From a checkpoint of a small image captioner.
Training: muon at rate 0.0034, 14800 steps, batches of 256.
Data: 122500 training examples, 30.9 epochs.
Rows from block 2 of the text decoder, named by matrix and row number. Rows with one number belong to one attention dimension. Each number is 128 + 24 x the weight over the matrix's rms, rounded and kept within 0 to 255. All counts start at 0. Numbers have three digits each.
# q: cross-attention query (decoder.blocks.2.cross_attn.q.weight, 192x192), inputs 96-191
# k: cross-attention key (decoder.blocks.2.cross_attn.k.weight, 192x256), inputs 86-171
q.93:156135106125124145120126115125127129134159154109136123154105126101122173131128107124112107097138114122146078121157152194095170139114107129111120137168172094179096172107094115125129108140165165142103156130153114079134162119119091157106107134138155109125073167133091077154187146112132091103
q.94:110146128150158139106149156172136075128080112135156154160109140142145098140092138120136097089156091109155113144165157071115099126093080142127167108125134136123132135094146151079109111129140091154126139158143120153137144101081118146123085107122127132137109130127118103185129126155101115131
q.95:114126137134141106143127124089157126127112127139147135139092137104115152132116142121128163136110109116132145132108173111051133149081129089138127143132118145120111125120105127133110129133147115171104122139113119127141168121125142145153109077127166140106137147123131137175118109136134111119
q.96:176142129068120115111080152109121056085150151129133133139192090059135121072111148116152125176155148142108112140159115102121107115115118127166122098130162135124131150088149115132132085105135151128142091171180125134090134152154093101125173120116096107108092139123077137130128156086169105158
q.97:173152144148108133112112162126153162162139155151125087100106122120116140132119123148128145127102150115099114155125115122112126121101125105112162063113089127132167083106148095133178114130122121152115150109142140105138141175133157121132117118128130158104128120170119142162202089152109157137
q.98:130109170154123134141119126148104157149142146126067134119153128104110139175074106085165094133164065135125091093134142105106119108148156111127094108146158114153097160120093152156139087081141138122119138148129105176167150103090148134109116145129188136144089166195120116136136161160116156118
q.99:092163127161132130093152151146142101129138140147147148129137102125112101206137142126138135092172118122126140125119152170155179107094167126118158136140154122104106131123122108121163141133118125119077111175144157115127122158130095173105101094097125156172139109128142104101113137151058139123
q.100:113167141085099076159147142128081171102125136129118139118151148112159160107113124141093103129153120097139118083110146115102127093153178148115082179175105140103126124141133158149100127155138199128135120118090104144096170161116112121116135121109129133143114150112084148124136149134120123118
q.101:144134171127095115134112114118089139144115094166146113116094110122144128146120104126070171204170141113109146132171094134139108146118098128122116113173134128112136115098190140148138100117129153144149108148141128144107133176109137120129101121158136100140121153096148107162097101120161127147
q.102:110112090128128117099134108111080172156147140134152140140127117130148091119113121130091134106128122124116130106173144134149119137122135097143109129160158133071130130127136118106141122126078102124128125146168144120139144137076083092131147117151187176129117151130121120117162118143112134133
q.103:127099116115132119105138116145132118122115128122163118150160154133128156141180140105103152145162132101137146113160152121129120152189135197146133123097139119143130115157137136118123124119121144132111137143149126109133111137101124140137119130130086144136110119107132141082114112146138102135
q.104:104138119131125132089117140148155099125128093147174143147145116117060117140147120116137157123140117090142095132125127109130073144131158117135133119138137140152138163082144110112130108177097116124106146129130135098122129127152092110107094124180098150132149126129081102112148095134105132146
q.105:145119111136144104115162110128150167105119170136128108145136139144154121130153138110170139111104084104088123148110136095124095118171121113163127100130178148112158159106082144162103152127117138151146142164152114156130112125120127135058120158123154114134124115096168126124110146062117093115
q.106:127091064106130113126105106131111153118128121158140163133191093101121174095137157078114161134150128145169181134133121144117122159099139117148090158157119125103111142124116130111120104145170135116121171113094141102138141138111154132141127119152107131124121137175117115107118149110160140158
q.107:136131157153083131110113124095110114145154140145137073149153118158128125142104095153124118117133140150090119116135105115142150139113143081095093143121150149148109120147117119141115139120077088087153159110145157113125106130080097124132075120124129147190153113131162107103161152184153116128
q.108:156102116145129114105076131115116136097125136166150136178153111123077085085133123129137137130119122119045134160079080097114103115131138152148141107141163141141134081152168103163106151098136074176127139143139155111100162139091139125127124142137085155115118124151120187143124146158110104173
q.109:151150148139166122160113131071120083125167109147127091156107126141109132153099139124116116121085126111115091126083189115102123142107117138120093140119138140158162150117117098166069138126157094049116112147091120117113158129164129159119131107118120161127129121092114121128125146137148114107
q.110:114101094127098107151173148150181113141130085102179139128137132111117175125110112107168138137138116103130159121121170087166109112135114130153101145128134119105175140135118138150108122128123101093133095152084100107140127149115097142128112128141098136147124134123119117126133099118114171133
q.111:157097132125129120101106109138137117101136106137154146162150138141122133105112107139118155184123131109122136099086144129127120160123180123115087140120094113136128154098119140173116116110133101135157109150140119093129110156116118159117110166152108104121138149148092136114143136151116128133
q.112:132117139150139117124156100148166125163121126090166132160126122141179147151113116103097094144103162166182144102108199138115103139165138138137103141095125116136137114086127115134117128153133124119081114116107127088151139155142147134115148145166114156155123124113147116133116141139120114099
q.113:126135129083138158127127141153114155134123147124137131159176120138134162134095150106147117089150093141173091100138154154129126147104153153129076142133189154133130151129097116150115131127126135103132129131126126138163135106123119148118134130134141105152131157111153117105102140115129134138
q.114:135140117129112141116122110128134137115148122140153107119133125119118144125142149135135130120163146111126149140134130165159132141158140149084140156111149127115147145132079155143156131120146122158124168118163089109154122122103111174132130136135104133095111154162137113098170157100147151127
q.115:135147116126110144141120150130142100113110104126138079110098138148181109148151149168117126136170188156127163154132092082148150095067090210107146112135110151169140097116145116149179144132157149142161173114166076121133116111104176117130154161166074126124114136094147182146117132144134129152
q.116:139154105115169117070150119138134144123087134105177131154111136124105121110117119086165121115165104122173114149135152113107081190170106084153115139129140121131109130125103133109124102142127121111126148140121143127130120137135143123127122113130176115148149091168124105164124157147151143133
q.117:129160155142157142148131133083167102113134112135159109100092155140161139169127140158144152123097164132149106147112144134146158125090087141114131150107119128135138137116107110117130133175137146095144123126092130106109144093196129141147171144101136086118161101103129139129151095107138094130
q.118:077162134147156135135125128103110107133092137151138171157142112130113113177112100158077142068121109155131174116127130129172151133133150088091167146111123119129130088090103158087144138123107093139100129130127122126103103090126152095154035103136145130142152107140151135123127124145167135118
q.119:143135138121121155151147116137104070120149115148123129100109127111141105117129162158142081102140156147137129169139137110144125121120110098140147110124119103106119145140113122106163135137130119100112143161118134107117134107123122110148091147096126092123107116126148083150123117112143112106
q.120:120116158129118130133101147154146154171138080132131120119154103125168120121137109148093102140132155157129126122139113126142105150104136106087141116139118118128111120102159121135132155132136132125156150112121176112154108142124158185159105109107112142122126153135094109113136155126120142139
q.121:140173193117159128145161120122165146112085134133121106078143118133145118160114117165128133146189160127148156117116131120147127211111147140052178101093114121114146139090160127106116095123109157125147112105114173125123116130148191109104092128151084122108166107163113168123161128093124180168
q.122:121111140119163150156120078167154135118106130153169123156141114120128104106167135158140106094118101125093123127105118165129103104169182132059113148151109137111142162115099134148071128161165117127134143131126094136162130106151147138126107129135132155126098153111135139106145155107124154086
q.123:094099099144134139093147133146175155141096117109147116158159123126133121127125114132152148162146152125138144137128114144118121149167133138126156123122138128118143145129129123108189131169094114109153114111153135108146095117083146119109102133106138125124133118119135122128118120161116159165
q.124:093107148119095123166160158115167189128183132159111115097160112162190140131113134169166121129125136120075144147129124062115146154096092120147126091147133114061135126158118139156092127117106160130112114115123185129135177090134114147173144098085148203096089127118086147093122130138074171122
q.125:135118132103082115096123119145117119122154087163093146129170071148152121094091105141116158181132140096107113144138130101130112141108067140159112133170161119158120147138147130127092172144072099118161115132115137143131129147119129135161109103095122108113137126140115136093080125121134172149
q.126:101168103123082120131144102182127150153144152111159129156113128117107110115088100123117202126141107144092181127103087173186144080150138099160090154170105122107128106111123206119153124122105142117152115164152126093143120175083100146130119155118186117124148127127141101109116130129081156110
q.127:112076129132152126143157120112074188145153087112059160082123135144195129142094125100125134097113136088125105083129143130140113129172099146097108131117125173108112148182144133131102138154089142119167085094149174143138138084128098151189159136088141123134152130109078134131068127161124173131
q.128:137123153114109135107109158127110123096137061061077096089158115171121131149153140135105049125123091157111140123125106115133088125116142092123185118139176124147122121154115160128099122125126107141134135091136146200127153115179121099143203103182104099105128119138119118089125120072095106109
q.129:105080105158157147094152133149198139125121141109102101142153131129145158139100133138106099126145156115119128139132114128149171086081135147120119125055099148109163130131111195158134134125124162100146127152160123140114086121167134092142137096130129098140143108137151131091131136119110151152
q.130:104109152082099099143144143173108140111125123088100111135150114111120140095110089164101115132119101151143162110176126107142102096131129118111143134140130139153165067104154112123160129115164168135138120128148163146127086119168126129128138101165145112114072139116136160104099131175139101135
q.131:110107103118144144150143110115112127092120108097118137181150096128143074172099163139112151127156149144155093151096095124117129160155097143120091140150110151147080109139115098161132102128056114119147094106149148136132095115155078112151094136131131162153105121163100099116144179170105111172
q.132:129125125102111099112106151126138133128167047108098080153088106128122136174140134159124103153149145118139132159117181137139168148124134161148141118119157128145117144110108123114116131151115156101095139126148120141135150092095128105165122091117092139157116119157133097119109153126159134140
q.133:116146128136122109131129117137144113139089110135108141153123137103095139128148126142105175122101147101114123142128123114183162083153117128117191095111110076111177136119127167143099125116123179177116133132145165172127123151125131088103119110118104156122129147122159140112172150096085105102
q.134:133119125127175042107107125134114092099115167123161119124092127144152131116147097045173148099133115147166096128102121100124128196173108132125171091140124175114135137132102141153092082148163104148112065132118143079101138153102122095073124141166129128118092109120097119145106141146161156156
q.135:167147101117127094152150135163119106171099119121122106123142116112151126175126082154098106118120122142114098133084111093117125139106094153158124160160159113169129163119157125136121125150101148129147091134130155103143105154135125173170134160155135160092181163135113132146118080113085085124
q.136:137111140136109140097098143134151123141137163134159076155106123133179112121114142109136076107130164118166126130129152106142135094100114100145118140118158172132117125159112119144133146101122106146087120142187145063128139098135061117132177113154127117102096097104124135121109105144153110115
q.137:163120112158123125129120127184129144157085145131115125104121100086155140078128121121150171181073105138117156082158123088125125149159145127114131139157144156096109110094124135097102150143122126168130209137056138128221137113140118133116162147138192081083051132092114168156111152152103156121
q.138:159119193135196149179093117128114092097106170125125158159097119101126149128106127129106109149082138121114120143159116140109113133144143146095119153148119149119156153126134160147129116127119118119106143101130104146170119133136149176126141145124114162127122141129168122142171115134135135128
q.139:081121144101097135121120082117137153090145127126120126153156105112094137116051164110147128150179096126135132160158121149106141112145149128119145087096125146149090157128150155119150105118142173124172160110152113140103085115178148142167136146162115146186129120105141113157128089121116149128
q.140:121149150130154107131115117179131127096102135174128131117134132144104091081140119099137140157154139122106110143159130109154167073089112139100143131171116118110127114143149144116146116149151211102095086135103142147084091132119111126125099128141108103121063145127112110168134084092110139151
q.141:121148133110091135145111177150130142121109081159103114122137164158164119149139153122173149116119099189133087124178105112133122151077134109146140144203111101149109136120118108079151159142098124157158165141149135158167152118136128136165126132112119151106100126143111095106145121139132114115
q.142:117170170156145126108145126135093090112130106098128170146104151167116136130164120129129181145140176131141178068152148144122078104151129092079097123074111130174158101129119115130152143129104118111147111120130179174103115139119111140129078105122119117135107132141115142132143159161111144121
q.143:127160131117152114156156130127129165122152130146131151135095136142138128126131137144087147138137170134162116110154165115156128149148119124114156145082133136114090116129105149111130140159131132135126148111152151116152147142114128135096120115117111132117135165121129130132160127147150107101
q.144:141122129141133156119156153110117101131143136164140122082123120103114167168095111132176154140172124154174183100091128141161154134098106121124127100123144137096139158159135116125133148141130105135157130120117143094120169136124110114107086114139134115093132123105122108135146118171132158100
q.145:067123135131121113150169113129147115148167125112159130126148107111081110149086127142174122082151167154157193141121119138117133155122153071097126138121106088145128109120133122117140090132118120095116141138143131078070100095173127071126111129151098103148116106130138079128136107111138140132
q.146:151126107124104089101180128103124098194131107082130086154117123127096128107133152130132110124142125159098060127156120118134133171118097164126132122143145071187161157129120113111141109146124146135131145126127123128119120123136172083134157140122128161118128139147146154123095126130134132104
q.147:174118142120114135140122130097146115166106136126124077121138152096106179144156133135125097130117115114120110131149143151150097124154158132138135118142127151146163109120104168154082081109133091128098155124151116163147145097156127111079188132119125140119105150124134135103144119094165158120
q.148:117126128104158137139135103120123133160141143143151121124130133063121168149135129187143179135142165100099120123115126151115156110171119131100135158132100148098135127115113131163121086163108163112130130126118143131142112099097084137159105125114104135109120165115093120094137109101102120119
q.149:162140108143113169112142182184135099123096110126134128094134123093176139098148132148156124137105131147150155131141121057122089084103128165121128161069131114173135096129122124103120089167118175115100102174116112149167120122152159140166093128136149090103162197135098113122127130148107137124
q.150:125141119166144111140158151126101086112160108127141106102102141106148114136133140104121110172186147119129165106123174154124143129109196115127105102146140185118129131097126096122141137130128115054145146142085139108166126125123121096120139107100119105132064130094092165153103151164127127143
q.151:145134166112102128125118155121103114122099152140150113089092133170123119132145125133119149120087151116120124153104157129107078133130140088131131106145138165134138121124145157120161146116130115140106109171132107110101125147101064110093152114132125090133094113083080105113109105124136119121
q.152:125130098138129136124121111137121134114100141133176185141129136120073136131118162124163132171169122159181144158139150153136161113123129101140127153148134128104107107145135137061115150128137132125112093173071138107123139146127091147143156166123107137151110119169139121157128137173094148147
q.153:175181119122131091142106070106095112091132121112095092079142109131112126097133133084114142134099088143140110152136132195124113203153115103129114135140113091107123140131159149118135112186143119144131130129059105158117131154097121105132155160124105110132124130123114156145144121098133141154
q.154:142148139143135099122142151161169101156151083134158124183090175113147181148109113155149151131128134168158132120155153068160200157105146130165144096150143118111110141144144102130133142132117121104108146121151138113116144124113147161062120125110090127129126121130140150129141131098138107122
q.155:133114149141112169212124143148150122141118157131154115098111104114136168146124128101127082136115132067094167113113138136119135139107148093177161133107107151088167156076084160126134121109113143172115115141155132115136188113131122161124176120107119127120121148131134120133134124085158111147
q.156:131181139159140114144112178158135102144089118130170142130094142179138109134109090104166147154115122160144143137084151142128099142126156115107078087153123131127132159124165119109097128143132097063121088141104105132096187171139174140080093104128092101128118119116107121212171129177142157122
q.157:179131091126123127116156158134088111123152095153138051128134191161150139135124172116121084124114112171111103104153121111130091124113163159136081116166180179143114121128112121121130132140078091079121169120127119136157125137135162087102163141164142117153140155119098102098112125154114126115
q.158:131111120122159113149126137169143133067151119149120145141108089108154126126114192154146151191159099171144147136126107091111129189098140155105122131110138136106122134098147106090116140141121148127156143103122106129140100125171137151195043103134057125129094144144119097151114136178123140135
q.159:175138107144127115081130132100141126114122123150102131105160128119156121124142083119156146144162163132133142143121125131124141098087145155123139119119127142116131116116143126151110141110177071148126154094153149089101070158122124117107126137106119118140104097106153158149108136155122130132
q.160:127113138138118125148144145077096124118120133148132107122139155113089113130122090151177152119125110123148114110136120145147123119146153133162103132147137113140162141138117133111136132182121120157112117152124112160104157109121120112114124132106150169096120145117126123147131128087111141140
q.161:135171140150097142117119188112119134151141111151176112156161124137148155096156126079126141126064118134105128133155135079108089082124102127183143078135123087150160117157145136136105135125130106130138123164124106140145187147137129124108113084115164139088110143091100119124145104120158128078
q.162:130124155132167120119107124170165094137119123167136130082094108134133106157163124163108147152115088079103116119149134124141148094136151192117106126113166107137161103115121109073118154130136149111092146092143117156118125120100154115123132111085122137110147087122141131128093120113135149103
q.163:131141131191161115097135169122140095090115129100116107114115169143117116138119174128126138095131121134143097166137114114114099155080131126098059105149169096199151103130154055135121172160147115140153135125143180125128112116232124115134169145116100093087086143133115154141126138149123140124
q.164:100113124140143138138136132161171119173111177156093108204123130078150167150127112161091116186138132111104112132110145082145128132110057168096161107161139130124090096150170123155131112147160144112126158118165166124112115093128067143149134115095119120140130115129114149096127097092136115110
k.93:096189189152099114125123131152161111095120152120099137158145141141101119126110157070103077116113151142111136121149129150098074169126127182102145104110129127113142142054103136139181141132120118103142113157128116159137179165089136145106123143119124129122103139
k.94:095165134189114126144097134112136144082139105109140129155108160169112114141119149128098123120151119141138133154104087144133111128103091126125148121143151111156121134118121105117074083137153138132127102103144129151144104155122164128102141115138122126113130138
k.95:101139138137127121126133141133122136091083119124113122065134128111134150116147150143149115180133115104161127120144136157104120126097134105136139133104148128123130134153148124141123124108118130132143135140118128103125154149121131127089140104115104147067096129
k.96:169139100129141157140084111124111137128091099172190077172068102144132112151162117119100133159089137124153125183151115112186139121133097150112170146191150067171131150116111064101147124116104105169123115050170143161129107145115165157160115109180148118153163118
k.97:128125170116177112080130120144157113123105137113126100137128115075178110136106132126127112117107105119126095105151114128139119105173121158114124106139131099180147143156112161128093122163130150127083104111140104144132133158156150109124137069124100130135109092
k.98:127135160133152133135131126108163107129113156085119102131107116138150172112097138130197099115109154149183155114113106124094095138133118103100151138163119179166135171104154138155149101150134147138115097142149126146156143098164158101101157100111121111116119162
k.99:151120072144107077150114106135123140063169133093160123181172138118074180148108133072110097094158092136105130159137110136107121149137112138151114136151103085112139139093140129102192139103160147145124083084114136124113110103143167117087125098157123188119156166
k.100:155088123144129093135113134120132110143129152134108135125133096158113094094101152096133114138168129161174126104153147100144108137123166110149156137102128129084145153142129137101106138158139119135101110175135075153122144086111074186110137153097146099093120159
k.101:155113133108152126118110142151118131171146087140141109111131120115146133118137112168150088171171118167155144111119104128131142142114101129110116122164143113166129125082152104105128113149131132137055129131167087124143087113151171134049158148136113129131174110
k.102:142130087155127158196110153156112108123124146162180138134136136127139111144118134134121110143106135142109105139146140070131158144129112142082146167129132101118155098121102122122127103130124127144119090095143144171126149115116148118090169128100126147135166106
k.103:136096164124119107129111126143113154136155124106135143134149114103114129155118128118135064111171132142161125113165115125104082143114092115090127103140140129103111144155127116144139171131133091148150137120148140139126071149139139158109137158167145167135139123
k.104:104093137125124103143106138129121141157152162135150094153126104165119133120134121136116101068124129146144134112144113115113111157174092095144137181118129111112138135149156134135127159093180124142123137104161112137119127129110141135153126076158132146157153148
k.105:118151154143128123129171146149102154171155143094150114112127165135123148161147135142122133133119155147188128172101091136135074143122153145100129128136120111117117133159108109145155109090130091127153127082129125136110175124127147071107176113144150125128157197
k.106:117169108104140135117114143149091127153136148151137138078126139132117105124115128146135077143112150150143136101134118117104149123100116136096150163087139114096156122166122126118152137125154132155157157182163107107112112123121127164133124135114121102101133110
k.107:163101127103136147151107112137133110134138110158137131159129098145155134122129090161119102117139136143126100107145113104120136155136123113146134095142116127105154102115129133113142163109136124109110108121159172090113142129115119113156130162143081146158089154
k.108:129125146111099150132129150113115153124107162124115106157139108159198111127137111177098146163156130126153100117128100112125150131133138145155118174143120099162123191175114083103080110175152128104131157064112145127146120151158187117135148136154107120144123167
k.109:153076103161144147111140113171118122135151137117096097127154092128115119117112101118114127093134147120161134131123147140122101169158154118131167137116124119132100147136157138098153146105093137135122127144138137098139119127141123131115115062151122103134142163
k.110:127122092169149191139090136137135132140142128105129138142126114177123098103114164101143116120141106113112213129134165151098160135131093102115142088088124126073132163136150086106146134113119101113142153127150102158104111110100142147111138127145137110098152163
k.111:104171155113089147130126157092074157158105127068126105096146125116138124125164176127163136118128150134126132104112089114088105135130149075088100151133140137125123155128143125132112147101097125108139162139123108117111150151159151145134143134118174136120141174
k.112:127125123152148121164142110100153144115179105103124104118114187064094122117135178097136127112130128133135161154123121127047129131133118119078100122128122118141127119128133143161115163111123143107116142151125104111094094093091114174117135116160119149140154176
k.113:104140156130111135152121137075107117120134135133131150137156168103108152062111156120153126124108137095147124136126114101131158146135144087113138150126140163131164104120118102131135142092115155133116111163117131116081167130132131138109129131119158125117117142
k.114:101150158121116140108126145138115148137141115121137142104178126115147130154105101118137125139110191163108114102141112143162154122129131137064136113139102142148122124135100154111140126118145134153100125097141126109150117141149148095087094106112117147109122134
k.115:108087164093111156116140160118124130141175110147107119140109157122104110153150144149087140118143122154126096108114094152146144093157131132137099057152113123166142118133121151150067123152151120089086120144131133113137127155129119117126146177109110124131108075
k.116:118136169159195132124129125146115151179118156123161094151112101156153137150142113136152078156100163135122146130108126170095132120127129140143142119112168136116132110095115103154129115092144138124149137105107117112126102127101127102116117111150113133117140163
k.117:091080126098114128116134151142127119125110122142131129111129128140136117140140125106127165106105106130103108149134114167097136157175130159127104133102132104100143129107156149149133117102109145139109133118117124149096149166083081148149079131151116098132122111
k.118:104102140137101100140168160123077104122138097108085132105119140107084158098110122145142090064128154159147153135102149090115123128093127109125110150088110145136119094177166150116063110119168138148122129154157147087062123151116118119142109129143087142157127149
k.119:147097115149108124141122129161135075142137122089112120155139120145129130131098112090089133109088107126093131141096082100158174092149122150127136092098125138127118168096121143125137093120160103094100138129132136128148123108102159129183137110139116089129136122
k.120:125153125157144126141121149082155128114148101091118112111083147093120120120078138126126156103141144155083127117123151115132150123131148124109149106128117183148107088128118154124115145125129183114101089156118117105108143113144126146142139158108110122137133131
k.121:067128118121168130122137125143110129198101097108141170071105130132094110128132136111137151096090134142156160143134146121116103116170155099121087117146110144178124135135149130148117142137139168123115110121143091114088094090115152119105089105159108141115132180
k.122:111127166148115142125162164105115153151169131116086118133137156103103115121128135127158146121128151118116138151097107124164118104082184122139134164149084148150129133164125131111141136094148139137100122102105136087126118184181153134098078104117130101137116192
k.123:140141149143149123160134106150145101157138131134152118151096130117093121165166141147152103145114136102112176138118122143142149153187077137130087135140122144109143089125094130149145148131135186150136113104087131139129078142108127076156149118139120161124117117
k.124:112138082090106120141127120132140099115113172141111152127150079079097148195164145131141177094152126117132127153138178154149113090082143127155154126081129147161146124153129128114140110142175155085128147117083125130096179116126129140191160123082115134085116134
k.125:126115104150115104112126147134137116138109118104115151107157104156100126119138115148138129110131148120119125109154165154145119147139087116103168140121131140143099115112153092131145152157141111133110105131160116142143103114156101077133128132113130112119171121
k.126:129142127153146141124147151076127150134168130121155135150114103136138154120098174139160101154157139127115147124102136136146155129087119126122128065100087135127136113108140128152145148147138145135172112144155139141114120131128102131082142150125107147123108145
k.127:142131066129140130166097111123130109118127136133078160099123144086091137125143139105104170144113123091127141166162112124120177156064088106172112136121145142123133120117123108115149116112100118079150088179090102171167161083108086114134127151078188141081183106
k.128:137118200076108142174122132102099139127104177092152115109075162129114146162167108165128139140104163142109120158122126147161158153209165119127149115132179152142166129102128146127144104138132116099097148195157186130167115116083094095119173158122105150146159148
k.129:143107129141146106128152121157103099141174139114151142112096158130156081138142169157119126103143129115122107116138087161166152114118133136108147098143106134157133126122145116074125103084119084161112176133154135146147110107139088127132132124126087101132125122
k.130:139150118108110087199122125094095133125093145167136116136144123132124125139158121104115114119108154140112170137132112137176139125163130126110135148081136155143140085143112109153106160163114170169138136165126132127100129137121106121131155136106138159144116170
k.131:121120178150108110119147121134121070105145121091080088155102117138132132123143143127114143123115159082103127159132132128127169124114137108141172104138136140143131110136149112135167106093165132125151081102104112089122126148121141126109113154143138124195091102
k.132:160123128110122166132092142114145121111150143091148101143090126093151156128103103128133151111128151142157133107112114159135115118133154099104116093124115111149124138146148083126136156123149123091131138164146146087116140060147083131093125101138156130131127118
k.133:127102157140156093127109135173099134128157121129136166137113161135107130138109135126106118090158118141121129173145128112147167096136133155126135128102108120160136125145095108145146143135096106148107122128226140135112113133074143133131105145156131102139152129
k.134:032124152181131154087137097133175110140098126129116134105179143194103136136160123079109128104114072105138109155065110126131155150133149145166137124119139100150134153120138138194139106174127158131144055134111146176082123169126160132113119154097147051134155170
k.135:172175140142128115123156105086136146137134131150080136098107138120136148166136143099120140161102185122132095110116122105125111140170128097150150163131109158116091132140088151111117119134131114129120108135111130130094106153088075121105131178131121131153100129
k.136:119153109129127133164133141153099100180140107101151145130099112185127098129147150139071160112110127119125128113158096122146129113079070124085113152121142140084096127163134181122133073166113124144100126120107134145132137124164104127126131114114101089129107112
k.137:144093126168097113147125130113153129112112189102167073151170168127094193173158116096088080167118101107111133159148136095202141171126098161186127122118091153151130108141091114148139161043123143103173140103144137135122109135093152150132159107150136118136200156
k.138:138105130139124147143127178120113126152114152135123170114172124138131136135101089080121109130112128108116103153127152111131149164148136141176130162065130124178132137104132159116171142097132154121134073130147129151131146118162141132120133144120102112086157092
k.139:108109149105119122126149163172110141160116182104122137143113158097122071122121134112117119097150140128077117102110143153140178172094125141130134155120143158101138141133168173158156131106138150146120132135150101133114177170101113132105103116092172131110173118
k.140:102127097113167120117174109129111131130111129137085143138173120166145086123082109132127146095153130089110093115115193094135094054134129097101149107110144102150103118132140156120132165174112115186134150173155129169135097126114153120135180163121116114074106130
k.141:147104116101140123122115107122126121116163129120105105151131076102123153121130114150120188143127119121109124140128157096132155115133107133124153110144176114104139127139136124135133143163139117082139124097140166064123136122070088109149153152163104138143112114
k.142:111105112141151125136140121108084162112121114174121123109134148116154117165092139105119102126175131110133182153097141082118095149135148086109091106118120136130171101161170147137122133143132141089130117097144102134160137157119159146133129080081156138151117180
k.143:096098119125158133127119127148102153120144178161089152110120142152130109110123165113109106125098123141146162116120132129111097144162169102135127120129116132139131160143142125108149150116118113119145134128125151161096140166135155138095151120133175106076156141
k.144:097137113164154158110154086166137151120128114103136131169138124156106174104135119124146127126140083109142142145086078144094088138132119141147135145143108116113092136111099118067130155096142137155147113128108116104138124116113124138131087092152126157116108122
k.145:103149104105138148102138104105142123169084110104107137102099128161150124093101143118099136114129148142107153175118120098112138119115139130085122130154147127113150119123163126109094138108098110146124163145134126126069121132126120106136110124137113082160120117
k.146:122166151101144126097104155134120114172129095129114147090103135155127144138080171092112170119100140096148100102148092151131120111136118146079164134150123120158134148125114130154179186145156116107120116148126134121107116129111124058115139138146169164127127129
k.147:145103155126136145146120145142125122111119148085199116147141105141112149138153103136144146128143103161107138155165157125206131161162114150144135107105141127145115128152118120159146130131132128133102144165129129149169161132135150135096121089139040117129116108
k.148:115117113185180143156137121143132102122152100116099120172163145135111131131129159109129154145157133174119134131178138114198108097074127116145131109124099108156093106136122108129104121123097137204155127123168108128060148137115135103127130108157139107150122120
k.149:138172105123087170096111101106098138151113089142055086130146147088143151139129122098146121148170165113144148121117172108149119122185096155123146135127153145132075128111164117129121172094148075150104089103114159096151110080089078162163145105133108172126111138
k.150:132125144121119192145126151105148165078144153140145075122124088109131147180117148095139135120148118139128148148099101119151132145115150145113065121076099100124127075157107128099103153132175174115132167086142102156114104107158129139090147106085145098118114172
k.151:068125128134192165132104112132096130120094077092128141172144119138120129157118107133115093132137109126151153102121102175123106118093147130099115143117114112119095124178101133125145088190158131141142161113091123176175135154152156138100102098100153139147108153
k.152:120146112115126138113149119097139134142141161116158091140102110121110128147106116123128140123150139132102075137076167110124134130112127117124111123133123115126066102112108143112123123105128115121165160135102131102155098103104143149152103107141127151140104124
k.153:188114131112135101102051101118185113075141137112094142168164114150106172083130123120120127094138092136148109106110145139094149128147215132167125133177137104165145194112144152129127162095162077085138148131142156100164079098145137113085108142148128149114124120
k.154:143153105136111157140122141155121148156088159134126133141140146110115127138130096106112119166102145119114128110105112113140102155100131106101173098123109125110133150140132126143161147131141123114128174119111150131081136121100141128107154118165154098135149160
k.155:158095106126168141140134116102098151129127147188149169107144093139134132158101146107131124129117148168112085135126119065135113141127139140095133147108119117155106107093131148129093071148130145109119135125136129180153141136141117155092081139117097106122168110
k.156:106138124165157142103165133142140169112107105118130130108128103102146121162130114102151114143130140054129155156084148080076144136126115121158093089112126153136136144194131126126133153116127120097127137072098160149132111123100136102076156107090147093106110161
k.157:138130128079127180190142118108112129107115110105164105132134106128176148158141159146125178175120145107098112129160135145178155128157108137128164132157147115124131127169129142137182155135117105134068152120060163151136142138169116083132104119094111103167105161
k.158:101154150145131113146147138124108123132138163142095134102128135094138164114114158100101126157163152093111119131128132090097138129158102119146160116134145107161158122115136113109147164086167132107145083110127187073111126084101104091125176114133161150096147132
k.159:112093132145111120108128134144158123143155124129137126089171149085162118107094156125097120104136102149159156110094099175129089114160139129160101154118083141118110107114147112122158121109136124116139146122173125142161118095130142159166139075123159138078119151
k.160:106107125105119105134131088124146136109120122162155127176148118153101143121108099135114103091142154141160135114103099139160120110129142100132139118138145117139134163140095131122168156162126117128114141158109119145095109138111148130155099109105121143145139100
k.161:112154134146135101127103107180107131142108081125097168151132114125102156141126093113139134153098151132177145132131126106087185100094104174109117115111133168084134155141146111130154114140129117125099114101126189152129119094100107099146152124103131173098107116
k.162:131143119145129161153113160147162128120118130152160144128083168103132081141084109136147076123139112077119136140132121151152095121158109111140117135139132070135135139135059139184145140170096143094095069134154169142159152112130148143151177098116148117140175142
k.163:175105178063119123133147130095141117155168120126172151082144126107133128152129137132100131107070142067123151152099156110149142124157119097143122097132149114136148127115158148116136151113122106105104110100150154133145116106102098088098129130121120178145104163
k.164:170155128131174150122156144123153151170155143048131139147107171128099115160171089143091138136096151138110151131147100130131127137141123111161153095138108132177102143172119133119122066098131092191152124143138156125108138127137088139112161121174141138146109129